{
  "model": "sound classifier",
  "dataset": "tunes sung on syllables by a formant synthesiser",
  "train_examples": 39062,
  "n_mels": 64,
  "hop_length": 320,
  "input": "log_mel",
  "spec_augment": false,
  "win_length": 512,
  "targets": ["first note", "voice", "consonant", "vowel"],
  "num_classes": [12, 4, 8, 6],
  "arch": "vit",
  "norm": "layernorm",
  "norm_position": "pre",
  "activation": "swiglu",
  "mlp_ratio": 4,
  "head_dim": 32,
  "fused_qkv": true,
  "bias": "all",
  "qk_norm": false,
  "parallel_block": false,
  "inner_norm": false,
  "moe": "top_k",
  "drop_path": 0.1,
  "num_experts": 16,
  "moe_every": 2,
  "expert_mlp_ratio": 0.5,
  "experts_per_token": 2,
  "shared_expert": false,
  "patch_size": [16, 8],
  "layers": 14,
  "width": 192,
  "positions": "learned",
  "pooling": "class_token",
  "label_smoothing": 0.2,
  "loss": "cross_entropy",
  "residual_init": "none",
  "optimizer": "adamw",
  "lr": 0.0016,
  "beta1": 0.95,
  "beta2": 0.99,
  "eps": 1e-10,
  "grad_clip": 1.0,
  "steps": 27500,
  "batch_size": 128,
  "epochs": 90.1,
  "lr_schedule": "linear",
  "final_lr_fraction": 0,
  "warmup_steps": 820,
  "weight_decay": 0.04
}
Rows from block 8, named by matrix and row number. Rows with one number belong to one attention dimension. Each number is 500 + 50 x the weight over its row's rms, rounded and kept within 0 to 999. All counts start at 0. Numbers have three digits each.
# q: attention query, key and value (stacked) (model.blocks.8.attn.qkv.weight, 576x192, the q third), inputs 0-63
# k: attention query, key and value (stacked) (model.blocks.8.attn.qkv.weight, 576x192, the k third), inputs 0-63
q.12:579517550470492483551495603414378524462534446477521482482453387459545527499523445458471427548467411435431529518500544556463539481502502526463553543520439433415536531419553522535587528577610528
k.12:422595436562461490448450504522536453481504570517520578493453436483534461550573553443517483505537362499480499442599535468499525492423525432435478550465531462469471521368524537449443500456441530
q.13:395517533508564478498575550496516479600456559530546514451483513494577457488487451586531557434534495548472421504518495416514448567494447559535485551465497459507487524444496473441511458437467598
k.13:561492524490506525481551501472553600475515477420438496565541513509453464407394408516436478544453580574553430479401454499529499520531462575473565467494436496508533543598446487626427491523555562
q.14:517509415481469541461480447514614500499475478502413509527593576543452478532505538496532503484532485482537463428473481519543497508478536500500500435514526578536506476535488464488422494435432415
k.14:509450516540606488585481518493403492511487435495575475486522485480531571552501465499517540478508567487522527548453446464507589442524502520542454482480529553469534499514491546496560553560546489
q.15:523504465535441466507411503514490472473496488478409420516566604548522537565565537477515401479504484535541475503485545573480490493463562500476517481502561529500465420478467529470498504500438337
k.15:513464434545498441511525548490507487530515449571559415552418496462528474565607530475547557446536475504533459543529436419522543514459474524478455537509566585442549468505519557492480585464568501
q.16:559488478486427521434426460537531539464523402448461505562583460544414495476463612485520424514473440457541553433501507557501539455472530522515525413460541518512511515536525511540482540508555439
k.16:408502505560527451573438517533430460546502480567572588455434473494503545589599554510501493476590445441468581516580477472434507432478520450533425472475573508462434495386521522384582500536424507
q.17:508533488419504453495556518450572564577474517526549554415482483446543395478465522538473525486534497580509473471517454497497496532517433594549517453515469455538475515458532393446487429483540557
k.17:460539534487464513444493580469430475443565498442477536582560501556431533477465472492414490505536474423594421426390572432551537452548527459446489452460464462457564460495473584520397487510535511
q.18:548534433485418488506421433526530515396490442481419462511570566516507529506529541447516445481475454543505476480479512588463539495461589453488519438526515514507460466442505511500496494477461364
k.18:475467465534509440522491530507435483491506453575565429513475487445544509590646505469501569459561518492502472561498479411570597451504472524496423497499583575450540479463524591444530564480512510
q.19:431505480463576507487579505490553513589482583497550566467415489469538474469494481537517590461542567519443494518549444347522435538524425499555477552507428477529512527529466459471463470452493576
k.19:566508551456491573444562498432534567476500494396434480513592522490436515400359441530468454550397569513524468486408530585543468551525468563530554464493427474580495504579456439612451446555553503
q.20:471485533552564494575488559486471528605518516493588558488410407469500456448452452545461525511548472475431541539549446466472452537512417549545480535468500453471523544523523487516524573485538656
k.20:464522502475475551491492525484590530523555496420451557485449458547419551448415507531431452524457470520556470359520537573430404541509584491505559477501457482540444556542509440539477485482489522
q.21:499496523476499605500576578449479522447525539499538522438438453460497469489505518437499541486443463370469527507511524499532539483518526489454495577558471491455559565563519529512514534564562513
k.21:474607471520479543425461428562506438478467579474484576482529485524536496518465552455564469537463395461398521434579569563456510512469504457534506517490461444501504549405548483517486504480459498
q.22:548462488582482523566497487461421425404525512550444388490481540484550545601558531464496451543450472481536480570463563647473530516481557450416485581513564489447451402466546596533489554551478395
k.22:540489427505524485485479494562520527513510511567524427494481563512603412493594553438551527471513413566485477483528465445494567536510501449406524538528475512480573529504482490485517581437517462
q.23:492585583614495510542559560493388459568472523474478474473550500517618535583565437534570468507468411463444451517505531502538464504515551476453544556532551496502526516516490528472535535548458486
k.23:518519405562601475489549528609571572471466495508514521524437464480556448466455455470488479521483523604519467485483343460530520545470474559473521574507463513495564571520540533577488459480567562
q.24:581546555547510450549531560436425458457434473486525429473558498478581560530571472525546438510459427589441460529520548580503569493433570493432539510501549440452471492363555562467531467473551474
k.24:509527482545476418499476560565527545466560499572496501537491545483519406520605472438469532470563473550565435520484449410523585490465466496434508519533532524436578488487491590504435532380501537
q.25:475564472491475436434420463556543556581481416503416449572593553532500533514531485502525433527511440533493491442485495528474500492507494541558538392486505513572490481449458438468527462458505465
k.25:405497455542481479557483550427467473502537391478526491540420404440436510555581463503470536463570578471563524526499440399550497439461508516486455516479558528368459506508465621460494494524523576
q.26:458499600479537508503553528503535552539493530496612574448428425477469441405431488546455555526471522501475541531492475421506480500558417504531492482536448485494527570557497482496531492530556678
k.26:462555569433469521449487477501489475500511608382490613501525459524403582476407500543480452543464500454453522456488527575454442524508526490517509472483475424506468526469518483559501418530425511
q.27:447532580542570487560587541470460515594457547545606549462440396498559502493532415526466540513529475503427494558548532431502486532520435516490488525488483446485518572471468492481528531517532629
k.27:476583479470469549480520506493572530456560551386458537520505477525434483398418499509458457547422510534527457407479481542484460554505504485494573488495442449504520537569489517609449441457481526
q.28:550505567563523480590498584417375456455520494527580479491441438483540609547540425448445479597463458474450511550506561532450503486506514487438533573490475448412522483428557547525556569553554518
k.28:500562453538471502464504538531560509468517549558518522479452472505519445496553572441510486537485384567487481477610492496500506555471524453409522543517509489496493517458529458504485507400434491
q.29:544520453451409502466442442529553532411527402489388462531585547548430491540470577478533453503471485473566498398459511573511522484504555490486522452542528541524508467520526472513514491527501398
k.29:465455485560574436539452502524412448541473488599600536475474486469588534606584522490547514478561482441464557542532496439498574423486502463500426521465544520443470447381541542373545555533506507
q.30:535439596435522505496512524505483465426507506497520548481422399467403486401405501499503542547468568462499617485502470479515552428521491484486510494509440499482480557569546562525490497563578591
k.30:464542583446457517487458407511542430542447585497468547462547525560496494503491560502514504495530442432412548491579620548415438469504506448548494448521521474539393507404553428424542499536389473
q.31:490420463404455539485480402528540524409581488532474527472484470510442435498437610526461492513519529460620567397474469541456450470571417521563496498526488482516484494565553515532493491529525519
k.31:514423529446511518469478408527448436553471577551509475396511548567525554559517551505517513478517503421455542482528625553463488444565552407542454410512484448502450467471533451428553527570531432
q.32:535463507494441485479583405531476563531530510582393501475443547507524436503506490466452546547581430553451547529509532476446436492613409455472551484492418532445565490621548461457405445413484461
k.32:559420586522425446467454539463543521519411478448415486472536534498459513454471511526501461455438451507452591514456543545510554376488539508575510466550500458502399529519532451470497552484479470
q.33:493397529467474497435487529403504404408450410495556419501496549472434493418596502426467438485469537456499472493591489544492577563408549446498527462468500512539534522446464493465550565367543457
k.33:509480467475501530494535482530522472486582488464499446621448506575486532491550516513542537545467513494546457443541496501563481513590443492431541522515411579488584405633461565634469475534514561
q.34:503514454515587514498423557522530560494518485423528526511512474482479429583377471521551446472388543479485569475501454526567489466507475500546465546532507552545466483477475579575519509649521566
k.34:429506489543514546584606440528405462461544547542527489473514500449483518566546472473477522447528570412498469545482499492444458611517452440489454454475582521451545508425527540425546440525479514
q.35:529511434465564544525473536430566420464470414463567515600555436435434537536498468505580480489416496447543519510488410454592517488395594482565458534454460476500539519475486477553479524528509515
k.35:492542452501564588580481463538390531452674563458536539476472586508535525555529417492471515541493467429556469579514534502574505547572476496457511470477543553451633487509388538554564465535533518
q.36:502492558463429494418581424595464595555516590548452477426428521600462450507476552503484518498577496521462494466526520413488446482603461489448491482504537554429549538608523495482478436438481483
k.36:533410571491404450399456568461555512590389470447485482494512454465488542455464507560493462489476497604432557516465512526473497494493560496562521475498504487552407528480569505417480525475499458
q.37:519521535433357507466506425359522437458489491500511429480498587518477558435608557445454540541579473529483454532557529461487540560423494459443504422433521458465561520456460439466493523369502442
k.37:498465513443493451464474571484542569552535425440431455601464475533487460478455509548565516534456461595521487439506493517554534481611483517505587483524429501543520431604499548600534496462511542
q.38:514399528569531457472527493490452548511449499532509475423454549495530400390591486552463476450494486528448495474496432545421556546506503486557486482515441531566464526578614552467527494348548493
k.38:532500537546433480428537545503574454518472438476470498532471445519470572466523520498510504475488517518486510409465455481519516454476562545459498511526432578432376469574481504558416532522498539
q.39:494522541472518517550478503353537388411561392483511453536512523425483555466552455435501470505468493431461531580527508572477510573450559487535472462463498444494541460339442481481507502472473490
k.39:514572481460535525509562486612479503408574549523492444586460493548527519517516525460552523546453527445527445473486525533588466486575485514426501473472462513494604450582488528610533502543479531
q.40:495442499460453462457593430504478471536451481572515434506482525549511556490599546473491554529607420555548492509543531395467446507493496532486535463464474474440561515577525405406471496380512454
k.40:580444514469482438461403541458562520522483432422458549501463523519484501442451490526499455530455432571500545507511501496552559401502542522530562527519422489507444492571461456543440544462535492
q.41:486418540533533527511502557482518527471531485482453485458474532441552374461466412524482455453407522462466495483501441631494529552517499479573496542577526507596350463506536571535494557458477544
k.41:486497514567480568494619449519443468445467526536533426604486484572477525512516571483448541482528574453460470410448517529496462534517565474386490528490524550504458491531509505502463499522435496
q.42:497471506496455481456532492474531545545507465560448417526416491483436522509628526445473567521633467540539514452542519408446422520483439527506572485515517494409563462642590383486520505437477490
k.42:569458501439486385480435526482573542561469418491448412463470559506442512467474499555495482513444449552481527465507506525578529386544574471538533500487425478554429462602499474471511529443484488
q.43:520454542459482514440545404581512484466466539521459464418493554518533498392583469432388574513589484497504437449542552535350507485554473421476564516486453484523535499578546431413551437422507418
k.43:571472496517445412430385535437605440591429478479480563506473550577486476466428519523522472506465446551426575421561495497538565404509518480482514524526465489509415461505482485567397565525563458
q.44:550546478515524520550460522572445575515588576499410579456539531511571463535363490555511502525406544526453552508477481588553449465644452473524484541562500532518460445470460607556409465611463534
k.44:423508568582491515478565450525449470480435569509548511467575452451549496516487516479474475401512525462513514526440513482396516565467522450506416489514599449462469538348547478407514488514457486
q.45:452433505454428537448507465628471547607472632496483475409428532569499428495454551497528521462566544509507468483535579460480483499523447488494516493541567611482476562663524565490541480432462468
k.45:501376526533441485417488530426477494595428453480538432551499417477455532454499548559446490508552485552441485449469501510412489494516514469520513440503559530541435516462602563425438462467497481
q.46:523573433488507487550500441632521593556540633466486545463477451549519419562369515546497575499526462534493547491440502417519438414575482523457471527565489501455493470594488546558435423605486510
k.46:505467560538485459473465536459458524502415447540489562381572465395475459492461502530461448480497480509471561577460487520408527540462498452605472474492563433501486557377553477340562509472538447
q.47:467455501650495486488538506423393504465503431603469512475563574483596512490558454560523407501465479532499496520519465580428495574513457521567526495460471499460424490509562462464470499416477496
k.47:525506548475515500528527535555534464457446506474461502584493500566535516487499494447470582455539542447527529435520512482563528396529555541423497543524411518467435534532446416646455508530414558
q.48:488503555462463486481529491386529424402487452576508414557499498480480617484670501428483509512578473505531399547522555465521549586434543472470530459447513481493556486411475436410519528411487475
k.48:543494465423496505498464506504569544516528524490460468540433542573522480480477501474528488557474465538508465494529526533593495430551517546467512556487446505565524446609440502617483506504501497
q.49:499504556450429489472529465429523400460502418553489395564527538527438647487618551452513547494563522535570428524495567457522558543406523491455509440455556525481548482465491411452537554420481482
k.49:533523422406527512489421509471592574587537527470494459510459580539497459480454496499518480555472418532533447511521507533554500457546490529493527528512445512547545433607444524569551488481507512
q.50:506446538509395523415577451551432541572478563577414481454415544562503430492539540476531446501566523516501516454583553435464457505577410458493545451453514549438503544590534452452465493404485478
k.50:519451607461407454409442544455565518578455471432470462550508426503467519453483506543490538483480501566461567467459530519517509410541584495556549481533437483526433527538515490506418507485485501
q.51:508516526519559518569410586403493454455523473458554486564559475436551583544545484515540490515396570482542504507470461621537594478420520566569484502539525444528413470372449559530576542585482510
k.51:443590438471582547538563408537454457469565566577541494537494524511521478535553507433510550491531525438531422491507528440518488580506436498453457500483504520481570435488448528526547491517506554
q.52:540528461506477458519503497626473623485499594490525568407517465534510399460373542567461544516494464532503483471442468492489507434550561511420532527552487518544445523613493583586461435557545479
k.52:444416491600470495503541511445465478515411462516477598447546475431506458500507464520502437445547522555460547489503450457428530529377435493564518476535570423456420534375557480411474499544542464
q.53:447482443448551465525501544462573356467466421524648478531508429470489546480581506526465556484488471453532415474496439439518534518353610533513492517461494454525541500510456464501546555509574463
k.53:478542414436528534542466525563520443477636460498469519512420613483461501480520456439520482614525467520521491512567461487526539481485430540423572552534449500506516446611399466614472477529531488
q.54:540406484538461472483597450586424553506426547514475472412503561570539403423484499578504486486579473550478485467474483475419527490548513470455528471495463516503498531632555536477471462413574454
k.54:550429515526425473406453600432575484524430407425498542452488448471491504443475461534494475449476503568502573463478442473477553459456526518560505493566474513493347535461537455516440568452525508